Rows from expert 1 of block 2, named by matrix and row number. Rows with one number belong to one neuron. Each number is 500 + 25 x the weight over its row's rms, rounded and kept within 0 to 999. All counts start at 0. Numbers have three digits each. After the name is the row's rms in percent of the matrix's.
# up: expert up (model.blocks.2.mlp.up, 32x80x160), inputs 0-79
# down: expert down (model.blocks.2.mlp.down, 32x160x80, transposed), outputs 0-79
up.0 094:479478476475474510513560517523509437495543476468502505452490521498490468504535549528496496531536531536483465481461543494499505486520444495500490522431484486488499499473523499548465476496482442501551508492486505465526485520496502536471515505
down.0 090:518573509502523447476447500456496446491513489519491569454502500492497516465460474478510528480506496469519533517530497514530491519506511512490504490513481499504504512496449522466501511517493486530519491468516450517507520479499472492507501468
up.1 102:479532525527471498514500523473497506465465499522558502541508513537515546523477504491478499500476521543476466475527514482458499527494507519511466491529505531444471495468499442479491527537488508480488531493498498518447492489487497505503488479
down.1 107:482470480479501517543466486465489501478524477512521506505478499540465488486500522470514516520554497472426491498469540535529511506503475493515498520468544500532525539481486500533516528455452477526524494468481514496543495454508501501495530475
up.2 108:487496453506463509489521518478485489507503525474495479460515502441517513507479478481462521534506468505500505485500514500522519510522488495474507519489456530533506563495467543471478464497536535499507513500444491489456516468555516526466528510
down.2 101:529492537493511473513506503466491480489546477520486538506495505488468490516472525511513478490469498478495509545484529520511493512452505473486517446549529499494499511495535506465502485507513470496459491490534475491531519531493448495474486510
up.3 097:498504476482503524472546505498525452520502534539477532535485514499475464512496508512475484496491480492538466520497472480521519510536489509499511473487491464506512535469481569497465493480470524461507500514479543516491481524496457467521507505
down.3 096:468508537493516511515502447509468483511488493510523511492476534536464443535480500492473511495511477517520471507474473512491528463544511468498469512547472467488528484483490524507528470454497526540520515509442528556488537501502502489480474472
up.4 103:492528508478503489451476509493530473481523514486503525494482514543494530503475488483540466493463540507477447477463513493490557508464473516463456485544553497536490535569495503435512458519515486496549513490523480511500512487510475524518480465
down.4 107:525526496524520508541502468511515469444535469504527505519476530496455490495462508542483554518472463449522550433532512510509503470467525491461486529502466528490533512491486487513523506485502494535515522544469500511499505533487496508528509512
up.5 106:493507486471505437513504537475494533507494459537493484504590464464498498492481524511505528527456475521473502480496478489520467524489527491518497566480513503463478493538501480467494536512469498530545504544498488467530446459494482529454472448
down.5 113:507521549473493472492507487498475512487538515512497514549487531499501491495492539497505487449539500501519489536499513469521490530477472510467519486501420497520491513482464521480492545473497519486493492530504567511474518507472486539525490510
up.6 104:484502434470491517499502481493503504545550489465512499490516519458513565533468507501507484488475524545474527537505482488542513487492495511508508494531472524499511497501496521490541505481532532455462477485538472507506505484490516522517474467
down.6 102:501521557524544487521530517509485485483490476569496481541518468500471485500497480515507490560493522565485490507475507529492493488453495508481525485481512508507529481511511499474529492474514486531512487571483501496513500482484524489496545513
up.7 102:475514484470510537516455478494521444454450528499497543559441459513510473525449504498501498495458524551484503500523504486513511458483475495501503495520512459518511482561488482492500477462553533541517508502519505463489499496457531471495535481
down.7 103:504482515501506507552533528500491511473507474515517522472515508486524493467521458486469494524496497517513506464456510495512474533532506511457445547492480530493531518495573518495487506504539476459517503480518529493475492506497506523546506495
up.8 093:481520517533479517508457511565472482473490522529486504514490507482517473514487510512516491448498528482496489500540484539535516471487487519533499468510456469535487460482508483483534520542483492468491523517519495516451489501496484504486506468
down.8 091:499482492489501472522487477517539579440508486502500533504484499518502501530505464452508515544498560552474526479476481540482525480540504505465533527515511474506458518501503513477497486507501464512469500500486471499535484517518494497532530487
up.9 097:528506506520536503513486534525506484524506466518573502503513515495486547479472448465512532508514480488498523543536411494524484514484499549507486494499469489529532478519466510478455499503506467500475531533497567498556529482521524525478484505
down.9 094:480511474535469484502503483524530531500479479505474481495483479465500481465512496468565452470500493518515464485482462501458480487542501459528496490489511490505485493498502484502445594504537470468475515497498503526447485515488475477499475517
up.10 104:506523498501493499455490480516479482441494490504522496484525514514486509512474490491520435514486479492530468511505481518518533513506470440513503525500502515477496554534508465511544535466469510462483521507477492512453510495475528515508522460
down.10 098:494465511537506479519427517521525488447448523438485474521511483459493548523526488529486510520472471502516509476488513493491486475488493527491489451508547512480489558510522508519516482507486523493523517511488470518472496496488481476513492487
up.11 101:485493525508542503507471452478487503536535484516500458514500481522491498462518473521494532480461474514508477475516483462498524490450495533539456549515505521511504532540479498468490496502508496523481530527488485497523559503517500469548498486
down.11 096:505442496508506519508529490543493540512492482524498479471471543469481555502545534545512439528495469503515506495541518466484506507532470513505504475496495504502510440446526465489482550497493556480526503494511511499505531495489476450507533459
up.12 086:488478518491478544504474527475505485463484472488494535474520528513501483479512529509516523497486515475461509525534492476482522484495505535481535486512504522458546496498545541543529488459462476496499459484491496526474481510530466498494512544
down.12 097:514510502515475512498483472522489487512453495494518485523526538502504499490535512477515513522455502509539501517511543499499468510518441498504514457520501493514475474458529520453516483529501503497505470455491539493506518485472489486479503490
up.13 108:470469515551505535493500525528471517518431496526545532512467468523527466521466506528473500500477503505470486474507481498477486489483466499499541503523506501541474486540497477484475517494465560549500454498453529528464464468466504511508532549
down.13 105:489479483537499481499488445512526471527484475506499526476448509483514467520527518520451472445482506483548525486484488552473478524510513476535508532539453548499452492495516499497474452508496457519472464515494489514499513472504495473510524442
up.14 106:479497524484521488479532474461521466500539456450509488503534441521501518462528494481526515494494499477469495528509466498544437486532552465452511517504497507485480501520487495540461504485498457499513515499468535511528497482505491490457472496
down.14 105:528526537513438548507464526529501510510483495517530539492531533497517508506443515493502461544509483507494462484517462461482484546529486477548527493502505476490503502515463558499468498531503508504509518489514474482469496473520530510503516562
up.15 096:490525496489481466501555488513465517467493532533513518503559520512509483471503499468510481505486480516480481502482532519487468527495460524514453543492437507484468472537513491504550528515465495526459555535464484554487467533522535483503501496
down.15 100:497512509520517500500463484477546503529474448433508492471474513507502524534433482486474536502478479492548489508497486492488504486482466479513493502521524504519491507502519470512507478505512525472519491453503479486562549508520511499480543524
up.16 096:477495489503510504504522500512488540518496509491454440494508472479523520492468502518492509492482493532473530497461515454503509549485503519525489467493526510523450490491527502560502516498523514542512524472525491509530464513481477503502530491
down.16 097:498444526505517501471491533465471521512485537492524556473479500498496515558526528465512517494514491472552503480503480536485523503511463481538512457487488512492465443513497505472532471524505492535468482486487468526501452473492505531483519519
up.17 105:506516489508472524464510495503503458484523450516497491540478487511498520462455509494544509543520499479480521524496522531477492550485496495491466509484477507492496531496489524468451523478533517517542484467506501482458474510500466438502505475
down.17 109:475480522501468500451508500459496471520488495509523484478493471538495512534497484530465530450481489534549518523495538525519512505438468518496521527506506517498503460489536511502510469530534482462496483533513508513538501471503460461522493495
up.18 085:510472499502519484451517501563470499493553521483497506522489499484510479518524460459484518488491490465522522483468536526476583493455513461517482528506507486485513507431492529508501489510492489545472502447541519471519512485438504512446493498
down.18 087:493513486458540506524503536493548488530502480485480484524497508470513503499502494462486535522463500476442465535554495479493483481457548552457492486508479495465459507508486498487511465462539543510491510498480488486496478494522535500498509495
up.19 102:536514513521511445474497483464513500505489526526508476514521475496484518474477518527497489464523539468464520526487462451512494491519513524531508474521491512472486532486508546541517483477465510460491472421516485502512463502529480493513509475
down.19 107:475539492470491502542480484499490476525516482494516521479513484475518468534487517489489514524468505519480497524517481536493495510529442489519486488491563471479509478537470467494540504534495505498505486457486492503537502435509510488495571524
up.20 093:525462480520503517510534485501480467532504492494519500502500481479482529494492543490489511494513524540507502515488518460505488545556461492508409523490543473504456511509475553499464486521522469482489466492523510484488522515500479502472534494
down.20 091:481487519466524518480510489478531521489540498496508526511479478498516527483525487497540514542465516477486530527519517510549501506539489513519546471447462468468492500446494485516483492536486469501533519479468450534513489479505491551467500478
up.21 095:511477479520477490507540474493514495504509470450518479499522530521537510535486495500494543481508498511527483513494483521457508522522485510495515513515511476499467493512471504493492535486519548457500540508511514497478512498503553500500437470
down.21 091:493540504527496523545484549497485505498467520464486503539521464489478509550513485500540474472482538488462503520524449450547490488472506522477508504434507540494525477497521492491485498512467552545519513494476477543504522464507471468535497506
up.22 100:473468532511467511501455508472529493467482487519533466481488472475536489501491519553491498495496506511494488451515513502473502531504511473546472511506487488486492455483527471490503496508521487450524465545501518487498538483514478543535439483
down.22 103:490515434506495507560506512551485515503510502474475468460520442532474475481505478461499464470490483508460527436480453512441512537510491486535525495492517503522530551494466504537523539522489525504483507497472498547539512502502539485487526469
up.23 108:532478499507537518461524525489522507498494494482447494511479529523485506477507487528477455548541520520551451473481482481505517474503507485495510454486483492485509487519545527528481512499515472486519499517499512480516512545479440467468490462
down.23 105:511494484529564478488491511478498472490469525508513475491517520533506505488557501487531499448486521484500557508505508535518447490456480489514475526550505495522490512502513473491531495470435491498499477547541500491515451486538563501502513457
up.24 099:481518497486485479530505491480499468496504512517534507519465524496505504474483502489548523496501478531517435528498489491493564501530499501504501489483476459500506541471497537485531510483489512506512515537500521455474540485534503474435527491
down.24 096:478477471527531463483485492540515541513514505517474523535516493492502486491518449507491471495556525504471513486490466477501453485490526530511535495460505532560520470515483504496518486505506521506495529471467462507559470500487504545523451486
up.25 108:494468491473516496529507524470497504489529504490460470535537492505477528445443537510491476465505509542485463492466504543496504458521507486476529513533483502540523471479491550523466473512508463507525551521543494492516494488492484520525486516
down.25 107:507515454495480547486553512534519481505520494553549502469501479534526523531521475527512505511474479516496452512487500484476498540508527468518444506484508477518527505534484532475514492495511509503476469502505438469499495487498530546519511461
up.26 106:543488515551511537513534492476504488522489478469487554495473512451507545484499513515521487528511511483469479528512501485484521513475522493492520490509494540498498520517522469496499481504514476491511518503486507464496498498523476508485506530
down.26 109:519467483471451485472492517495511484507523503469491510499516483521511463508496509488492505524454490534452461456534492503463503516506487494481491508504527520485506503488474530489512471535454492539498549557520525486495468472518492496525521539
up.27 103:481528496484534487506538455481523505539521495520504496509506515515536481469483492508477458507499497483502473498456530499534515517510515468504525484475462523501501528543441547517491504457477517484512524494497519511487559523473476487497510486
down.27 100:488521498508484470529513502506491506529517512499547532516517450475510526495496493488501536532497445481488472492523454470527507492498516509511460499499498523502517456483478526510496531528538519456513525482493507532503483512477494514493546489
up.28 101:473526504524505537493471458495466518474497505481488540534533532512544486484484492479475474472513448502503494496489505464518563510543533532492506507492543505514472472499530497489489521510481485514429482480507482489466474536549491467484503487
down.28 101:497455517500519512506559482501508523503478463482480530506506500502472464522506499489519508523548485483492534541522524483492499485471500514519468477469510537477470516487484484496523493482456513525539494476529491496517498523509507480508462516
up.29 105:530533533491471516536494497507538545556430488520442493476520461490503483455486500478480504463477476501505524469514498471458483503478474532497483468507481485485489509542493454511533529452480469489512483505487452513473509535518464524526514504
down.29 101:460477512545525533491546501526455519503536508499532499478469538442455495507484494484523511470526505515557491494515523464525501520511499495464492491508500534514508505532499527506512494524507461492480490481519491464534520480510476460505521496
up.30 100:496507487499475523489542513496534498522480502497525461492511515488533471452472438447498495514464492438541505496479511482488495502500511515461533528523541537511539509493510513507499496448519490520523510474510505541462482510451490476475473479
down.30 088:475468536494518500518478505488436521538513508494496498533458523483436525502524516482494493493490488477489493474514503511456495522488501505499471484522486485478512477504472496503493494509535519493502511507489488488501497478544523494526480532
up.31 103:531463451497554465472440515535541514554536509500466479526472510488483485493483520487538564484522526507501510480522485533523516465494518475491542479498492507497540493516512516472498517485510478491482545487496550508515489488460457524501472503
down.31 117:453559484507493532508484508497490497462511547475489473516501497484480509522527497502506501480497508517484535513507512530464496505509535480508466523483505494524506501528502511513519473535463499493517466509465459551500508502489518473523533499
up.32 101:495520551470479535552469533518501495481481502475463496483465476468470488523553487509499498509523493499510525512535521516506502440520495482497471530498540463525473492479508516513496524496502494503511505487504520479528502506482518517497520485
down.32 096:477506503498484504469539483481496512508534508509513510490540534468553513471491484497474524529495520528504522498493485468509488540531506502461513520498484489461480548504501429516490461500478505504528486516499480531481518528512450512496447467
up.33 096:501528531512531491450525508555459431505518512476499524495491481501486509490547500471499509488512512511514521503493501515517473555484482522530484526502461492485530476498497500501532510551509482505550489493485475480467517483512484504506507546
down.33 100:523523449474477549510491504473544535494524476505491456495499480497481520502540523521500502479504510509522506543494503517489535521457487521474501479524509453483474489543491497481452470518572510468479512487489499519486507507497513484439495523
up.34 100:488499462491496537485459496468469505438494488505466543488485511520500480470495508502480533532489466500470477474494474518477486484509500532499497508511492495491486520507511493513548489494538506483486538496480506484536529491477493521527534521
down.34 105:528469497526509467479512514556503515489474540461527494515509510478492464520485423557536470485481488536518495523481539547489502493504538502532524492485520510523506504494473516493502503474521501466494443501527480518489489524510527530516480477
up.35 100:451488485487523471499483513498514524480487472504494511532526482514541455484462503485548538448509529536484481506463488543526408524538510479517475471511467463506503498538513539490466512533448520510458466510490488485477483517504534463504521532
down.35 098:492500491472480487452484499468443512479485478518519493470506473498478516489490512486497535516489467512517499486527452433472546504500463543512509562485513520526534510539482468517467492493470518482487546494512511475543515507506495498562484489
up.36 107:481515518493510488447504500498489464504493496473522490508497506546474504485521484510502510450460489504549414526504497517509497493467494501474470576494533500507519488519534477508524511504463467539494520478470517490498488464487483504516472473
down.36 108:526521453509478506524519474480495501509511489489513462507494535530484452491530504483473530495478493512506527496520509459489517517510492509482532465498514516481494511468517491493450533503504470530553492498470496472478488495508533511497482536
up.37 105:506555505492463547504456487528528475532495470492516522470483489530535512536517480496516494515541502547521529492514499520456502449509501507463519501482509482486491492508502540491527490502508445507496508519525442504504499447508472518475492514
down.37 105:524490463445515517497475519523434474492499524529509469487520517489493497482506541505506494490528536454508519553474517495512480476506534531496482509465528513495514519520499494498490527539498562464488471520516506518489473489505508472471489558
up.38 110:457476499526498526504496498493469521481485480475510518502484531481523495512505477536551497479488530485508531495502537455476514507504511525528535471471484499476495518487536480483439502477497522490486470467533509513464493521461485482449473522
down.38 106:488498517500483451507512488482486516463516515524502517492504454490490493494529505516500511507548504514513511526539455504508467528499486473467482562523509504505479518482480534499495454515507514546548517501459520482508514484528539516515511490
up.39 094:517538526486529501530477489541478489547479514512524530464506494545485511507498483490508516493593511477496498494474456472534463471501520464517541511487495482504502501505488522515509527475460494498503539483477499471471480477493510478534471494
down.39 094:481483504497495489488525533494483496537491499543526495507545507506535513485505514522503428501481482506513518479515489519497470469492466500524521502510464486491472498513461523504452483478489515480513558490501506528486502516492486457498505527
up.40 099:521507547481481477538513491488500530518489511503462506490556505497471531483507463514478538520509501457486514510528581490502482502540527516519480498464528505495505482518475508502478503477473487495476527501508518466514481502513484511494508452
down.40 098:542469510515474504436481487477442522508464493506467515492497498530522488477533541500497485527530517534512468488480471439496519508493514478534468512488501497473510534507507470478528510505486495515527459475491517527511509565540481518514463511
up.41 095:499518533451495503529522463494518495485515479482497475474528508487492486487519500451504523515544519501419512493523487481512454513495531503479408503490543483526494558522498552510484497491540486486466541523512478479534460510506496494469502477
down.41 089:560485533461523541482517510508509521507520489525480464489481482458497527507493469498538505486505473531522507501474553488500493447501496449494505505503464500506526497519496451492534479510488463519507520509499510472522525526555493504506500530
up.42 102:507506544495536466523520546518536509489519476479469487526536521503534503502481540492506507502479484479542460463480463528522483493501533493497494494542506491534509505539556508536502522528505454525536474519477473499447468494546502475525476452
down.42 103:513493510469492508515470486446463520526496534493488493533499513499505461538487479485451449499518510501464516508513489443466527507461532480502501481476504490505533515519476542483512499463487479520524532494503488489497479509484524459546466530
up.43 105:520533495495484481505498497435459486503507489488471499522454551475513558497500465507497489528506461510523533522452490485526518515487501551502521453456460485494553476481553490492516529489466446527483473503448455470496485536493496461493483498
down.43 102:501522540501479477490520505509483527461520494540506448501534496502475523474485503486467505444510500504541514538477516514521517511523501517534467513520564548500487511531477536500490509449563479476517525477483518446530488495525463480473531532
up.44 106:485508509500493455482487490510512520531509504462445459526503563513507471501510490532487541463531501518508523512520487519451514501503514494474509525492519513491530518530504435525519511471441476488487528501506414481476504482511491496501478446
down.44 104:497494494526441515482500495517484528522497522519487477472529473510496503484520470541528516495504539528508509517525586518526512521471452535507492540506457494492510477455465519508460491454551482485522504485515533504508492524504527520497472538
up.45 122:495488495508530544500516505508464478539501514508529541484553501558508502466496475528460501506455534498492479477518526491472497478496497499495522496525514443509494461467458499511525490477478503473468470509541498490504517485505508518491517507
down.45 116:487500489506554496482502483476517527494506503494527499472489529523492526512528489515481470500530466505544456456475472495496498516496502540509520514519498509481485487507471440465500509474500497477482502524500512531433459502495483512517571480
up.46 101:460499531466501470493512480501475502546505546535465512509497467445480514537537521490517506472484536499532542524530468486525486534477496496493470445458513488528524487468512535516489518526516476510522501526468451477522466562525487496528522518
down.46 105:536494509486512501472519500472530483473473504509485501480529475523535477486512492475462528526530502467474463484490488516493568453515490531473504488490529508507491478507481480530517503497496515494447479467511526455509574452497492503464488485
up.47 101:502555543510500504528531442516477527474518510499472488502459537514449496456496482446497488526503436532516514494518531506494463514435522492477460475466535541480536499489475517482502496512493522485488534547488525531525502480528445501521501471
down.47 101:537430494492478487478510501517501506526532489528487509557484530485512524533491474501523540482482483532523449453447529486523534514540508533461475502503502477466488516461512496483484543512479524486530519502498454464497521495507498464482482479
up.48 097:489487485495506459517530514496486518515499487507572491503540515540497484452512476513502489477436517491500518477453480501498496495532522512489496515484512510511484499470499479491521485503511499547461491480511512532550502462528551502529469505
down.48 098:498528506523501494491539475513485482490490485445489478514472532462499492511482532514514507506498464433474482483543464488512485540499495518515483478507536546495491447529538470478476505473541543523557507473496505527516477539498466511510495498
up.49 101:490460492473458522472501492502521503520507494469462464480476490495540515492514508526521501470487520520503511460494509524456533529546484529477508504498527480529473513529499508494462479515546504493526467514501467471492494509539484543540491512
down.49 098:570522508551518465526519542508482489465472458484460524497501512499512513504444522490530527533542529469506564516546507501482505501497495510485478514494524500491519465510518474485505495531504500516433500489450522485489511528498491530465506499
up.50 098:450504491539506487505549492547493499528497464483467495492499449497512466462510495456529484475518511502508502500507458533558486546483494475484495503493447477463499513473469481501538536505501502486488470512473482487515513473518478503563492512
down.50 107:518528531506533534455509515494521493507466527487522496533487499513486498481461528474515533517486505519454475497502513481513544461483512526521537502521479465503493510535479471528445481490513485522477525495565472522500460496511474471516500474
up.51 097:494545508511499473468502519495473522478507476515481466503454502491487447520481501462525495532457498492526470517552506471465513537525494509484478493464532495534481517538515504502507531500456543508476478508466488451518481482517482479498535496
down.51 097:468478502484492497491506435500486501473557483516510529472480482480508490462489490521511512458496488538478468489511539458494500498496492478483519496539507491519531471542530550492530499522523474487510498513480480489565559471500514492515452493
up.52 103:485456515480504528515497508462495494531534497492511523479505477512534543520484461486522494510466511530506511507517504529481485511511490524507501508513503524508466535541493516514473502505541504486505459511500502461525501494465486531541496542
down.52 108:524513523517488470489513510517540544464474536494488491479512487479519455481481539544498511489484532543467501479511518487496485502507531542502485493494429479493465484526486499494532536503508508453445500504500509474465509523511490499513552480
up.53 091:466517533504503465501491508533511544493479451466499479420508471521505495511513524463514509485478481501523530482485506523508509504457520503455520519504482484526508488493525526526519499501529501468535503472505493513504513503530515523534518506
down.53 083:542481464533502486491493454506459480549487496517531466527502532526487516506447551496505472464473537507512520486511541527474490465490462517502530477495502462525529482539488461490532485478497485491448540520514506482479523525508495497463472442
up.54 099:548514503496492494566510503526434508472498528465521509486459544498476503495476479518523509532539493482546492475543468518477483493502463486506469491520480490517474506468466511517473509500489507492502496479501491528488511494469539494528538479
down.54 107:492495497448533460467478458548586497502516483524483499551497481524536496515532522485482527501523496479471483515482518498523496491469492479483448518495471509510487564476540533550509521491476512525518521475462536460477475508475490501534489505
up.55 096:524503487521493480470470518528504509490489467530509529477465504461500488544447495484534511473514524513501460498515461495464517483478454491489500528506473493508510466465486499476495481528472515515525498483526468533522517486486463503526533551
down.55 100:480498511498508509542528488453524462487526497486498470515501506534530510520522501492472482532500485481525555512480514591502469505513521478523544539514539519504456527510510500494465504507541501522451522491523478481490506510479505482499501439
up.56 085:509494482547513469468469490536463486475518481517484499528491513483503500518463458500540469537468520517499454458436493465513511493541485522505438524514501488519492492494497506518465512478451521517489521553542548527473498481464537489514489467
down.56 085:535478537522531460473511546474482454481511533474452446510520468515515545498501551475475476528496534499468539502493487476480544513508504511484452488494556488500469501507490502491523493513506510512537473485487519510503508541520530540573507481
up.57 097:499472529503473502505525494437479519517484509472466466502509448489475515547458503486526473458475532501473527473511449522545519493478499506494586499515501470501484506470469488487484470516526505485509460530487478441516513498477518493499523506
down.57 099:528544515500478494481464524486499504489449509542503505522511465527503486539476484493533510513561487510480500440510484531474521501544512503524541525490503449487488503507477565538509514511536513466425508497504482483489479487462493515499507491
up.58 095:496503522500516541510516524519499466488461497489539480499500481490540504474542527467520502521464511457494481495472498518515499530467509437463503516465541469503514511500476480537495462514547476535502467446509499509496472460490466533494506523
down.58 088:485544513482484498501487532499532475559494501491502470507458522494472511522533510461456512541512436489484475505536450536512514499498514503516523504521451508469512476508482522455470470467503499500511510531537515518501533460535568481482450497
up.59 091:494520477506525536511510488507479522533503543548459500502487454516538558529502475498446550526493503468517544507514508490473471468500530463524507516514510502481479489524437532497435548537514512525499522527486505507489513521497508505479491501
down.59 095:506484525478476507529467502505499497522509511470532471486500511460490500497497490489525481501566499520459510503466479468491513458530496506487531496483483527477403514475503504519501509509478489482517490523538502514490514544450472512515489491
up.60 092:505506503485506483476491478511502535524486495497489496509512532510481512506557490501517484507499450482495488531509487513513533497546490499537481488492524481522526475442531481495537480448545516509526511495505458470521446494463475518470501548
down.60 095:485517462525481527451540503513479505478522522518488531497482515503519458494534514505439483513483515476530513510486458529541478524456510445511536529493461489518516474503496481505467459502504508474487477523449486555534544498535495533501515439
up.61 097:571543514520480509508507504479471500487539488489492522499507469485486487508512465489523542493499500450469471480549498506486537499471501486503537535499503510527515479525511527477518562510455487495516481481500484479514454534517505481492498537
down.61 096:487455443503534492510461507508495492496485516496515519512529545531482499463507501510477495485497492545524482484529502549483501507525521476489489491429502515470511529537506499512475503452517437543458537536504516481501501473516484481498483504
up.62 096:476518527470475515493532520519510464514501475492478479492483503506484534547466502492511525484520456494470503535506481499443521475487500495556493470455516502502516539503478496500454491502516534508480531490548569481489523458472435522428530549
down.62 092:499506471534458503513515490484502540539470553475512521505514493493506464456561467512507477481509490455499483485493482521522517506494515474513513539469447499521523457484504498512477533489495486506498507531485478510506459512500546502498469514
up.63 099:493484498552526559544485472499524470509520489517506477488506483505499479492447462499534515482511510502517513490462473484463540525523479542515484539506517503491493490533522519486486530487527491493497498499486456516495471498480493494523565523
down.63 100:546482536506550485500468481504485524491438469523506485488497549492525500486538540487446515520521486503489513483516504497501480481493501483505494459541523519530515515486490553496534463537527505466514488450481514508499544540464488505543516524
up.64 095:495544515451486546468485482484499507476524576507519534495505495532470507518502532456481489532512490491517507497510520521487529506461476565490512520494461492469491470491485518526545485535520527485469487459512488479466503490496486513511531489
down.64 099:493508457538505519552490469534497528503518487478535506499538479504526523500554520515546488517428468503501512514495446478550460470509493469511489498472516524483507527475535513495456506517473482514479514450541469509482496466468527505491492520
up.65 095:534494511546521463511529470474513514462511519463520509475483515495515468533491473498506473482490538506559495509498476526472484544523475475513496477497592491510502488495517544477465496461474507457501503500504520485518490516544539545500538510
down.65 090:454509478456458494479495533535493475562480516472515501537518472517529507467509503491488525474507517504486484509471485496501481473520514522477459502515486529506449500485539498513479493499486494507520501490521510483476534484502495480494477498
up.66 093:483492502513474499499500524509477515453477461514479580506468491483496506516513509522491511492510493455497539477471519489502522503470490489501485440509477488459502530500506486504463493441483500520523469472504525528482530496522475473512547528
down.66 097:501529493469491509491486468537507516550522499487541486496491516471523479492512534478478483513479490546527485471489494535460504504483465484481474519495501507481492481526519521488541511528480520500495505491486510502532490528475535536495466463
up.67 097:538487481496481510502486520490470452460526526507537489449528478543477524483511436517526537561474507511501491473508474502535527484476489488510501543541506519473430459536534460533479536501531496490497484508480489530457492511567520485480529516
down.67 094:524502491538504476515519486495490471478512481529493525520466486455509516539484557495529464471495521487506480491520471465506464505472509488500513514466484496473436541469531513495507548503491506492539496528530511501524471509456479515477510527
up.68 094:519515449514466497504466531524517471507477470510484492481513537487464456482462522485496491514513506511508517495481480481487531503496501534528491516488469455506435537488444490528496501486496537471500530549487522532466469487523487530479499483
down.68 103:527517551513452496459502541493499484460537522506486473516451488479471452502470471522470480488541532487468469536502505497515502467466537481497522456507542516522495512503520496538486497467481530486555503508479518479513463532479524510478534497
up.69 109:508481498499510499509516504470456504506504504468499490449530497531546466487487496484493514492456542479508492514526466455479507521496476506503506495494456495476475475462506506528507454515492475485490525501527509530495541479476511509494512495
down.69 107:514516534550538464527493520507505510512534550484510472516470512533506507493519496540488491480461454475480508474464502458487450554512502501528521500472488510534496512513507520514531469518487502475488498527519499515479481506538507512535514529
up.70 111:493532509467477479507527490469515426495543501534501488531564510519504529505506554520511519529478510520479507486466480544526528479463494513504478492489483509515526520496490524464534532527490531454485510482500464485534535523501532578483493492
down.70 111:502530507521521539545483525493524471482458473520454507490508468497458489488499483476528497466498484484498480495506511461550549451507509497511503453456500515507527458533522481516486537479516455468476445505494523516484464527493457474479483546
up.71 115:543522517436496495482477498472501548486478517513549496475472512503547464503551489482474473487530471480512492496520505470569512492498466486464485493490543489514460438479530521498522497477535518518491485516544551506517491513501477499473481466
down.71 119:496511492491467508491494525479473547495496519526454474502545509499559486472493475477483468530492546488521536516503528510480465533527520523524478521540515495529515500474485506520521455495470510494529506500485511490516486482510506550481470494
up.72 096:516526456505489498515525510481502501500510513504495466499551512468541471446449481495525502450486492502481485506490534464492467491500469469500520485484516484503480488525495482503482516474447515491519518444487468502542519483493492524508541544
down.72 100:510479485483481479489523532497450473504486496517512572464482533502465495475494484514564507532470479532542495524494469493519476533494495482527513493528475520518497469522491529493505489534503481498494494547498508487497504518509477525478492516
up.73 101:504515525549504496522496519492465513481488497486470468489520540478528480563496525455457494556502503477519465509517532533468507557492495507454464501473479497493477501506472479494505515487530469547532510506495510461495473534494514520476497520
down.73 100:515549502515536531484481501519516484491461497504489451531509472507515479471495487465513534471499539521479493536519487503481546493480509469499488482488485470480521533492489478502540522487482514511464463497527526484528519459506492496485449455
up.74 083:526486506525484497478474480480510511555498498457484467497512526542486509458568505520494506477513477505519490498511479495531512517537506524488523504499468481501497506500433511527512468489508483475519503496527482551521484466476511497493519542
down.74 085:507505485478518510501489506511514478502495537505484485488508475516445502462494489529517478520524528526482436530495529511492496568499513481547506493490555493514526499454484476474472439497530513520498475517480558522489452486512495484507519467
up.75 106:505471521517499507500511465446485511490505482530547484499501500473484530524533494457526529472517514545485551503500498471490485507467474510494478480488477476509466430527500456517495462486547514519490519542516509512551536471526496491518466454
down.75 100:515559492503477476482529516442534484502489475482492485531511492513554558532509526549517485506461520495547504487470492502480453537543483520489531443506495485543525462507468491494526493501496539480522472536489456518520471497487505477468489520
up.76 109:508480496479502489498472462501493531461527536455478494502496466493550475532479507467482510497509488506522531484522505534468539450463504510503521500500471493521500497532495438492470505517524472464528507541525477493536479503484517518478450537
down.76 099:472539451491460543520522487526509499528457474485501533489482490494491497504479521500530510498510522498522493467495526525530496455549527520486448535529493479490549531485473544448513480493517512459481478468485508498442519487499508496537494473
up.77 083:485536460552532568496555506518503470537482469507520521512505463532516534482501520477520460506462513511483528498454509494533496491506463477514487543500522519465504507466480464513496543539495527462485476520481535502476516503507459512488472535
down.77 083:425541507490516427493431494499543510502501462513503483429516432478499477490498496482517507501535517514490479485522481545532520488482491492518477479549491497503498472448511493506520491479530479514464494483480483512453506513504536507512498497
up.78 093:488524525521482517518530478469506498536455501496529503523508493517500522488487462473503499495501455498502499469545517474453525476461463495510520527478514535492489512495466523459522513538496467480496514510480485511527543537549481502462548518
down.78 091:520450498466537505522486520517483505465531514479510458510472526487513510469481529505460506493587493466500453473454548473517492515487496528485504488462460495512481475508513485480506539529455521489505478491509499484517464491498526492508488511
up.79 103:476538519527498513476534525533480513502506489496494480490506481528532480493483477510541438503499456477498477527517501510484500482499488468479518527475569524507473483442547500545505513468520504500492508519503526512524509509522493477513546499
down.79 104:498535481542540519453479505503515520555514513507514523499473560544522467471482494469504477413472485501450509464537534479515545494476508499455493491529507483477513476484521482518511509519447510479506501502504463465497527528510504535477528508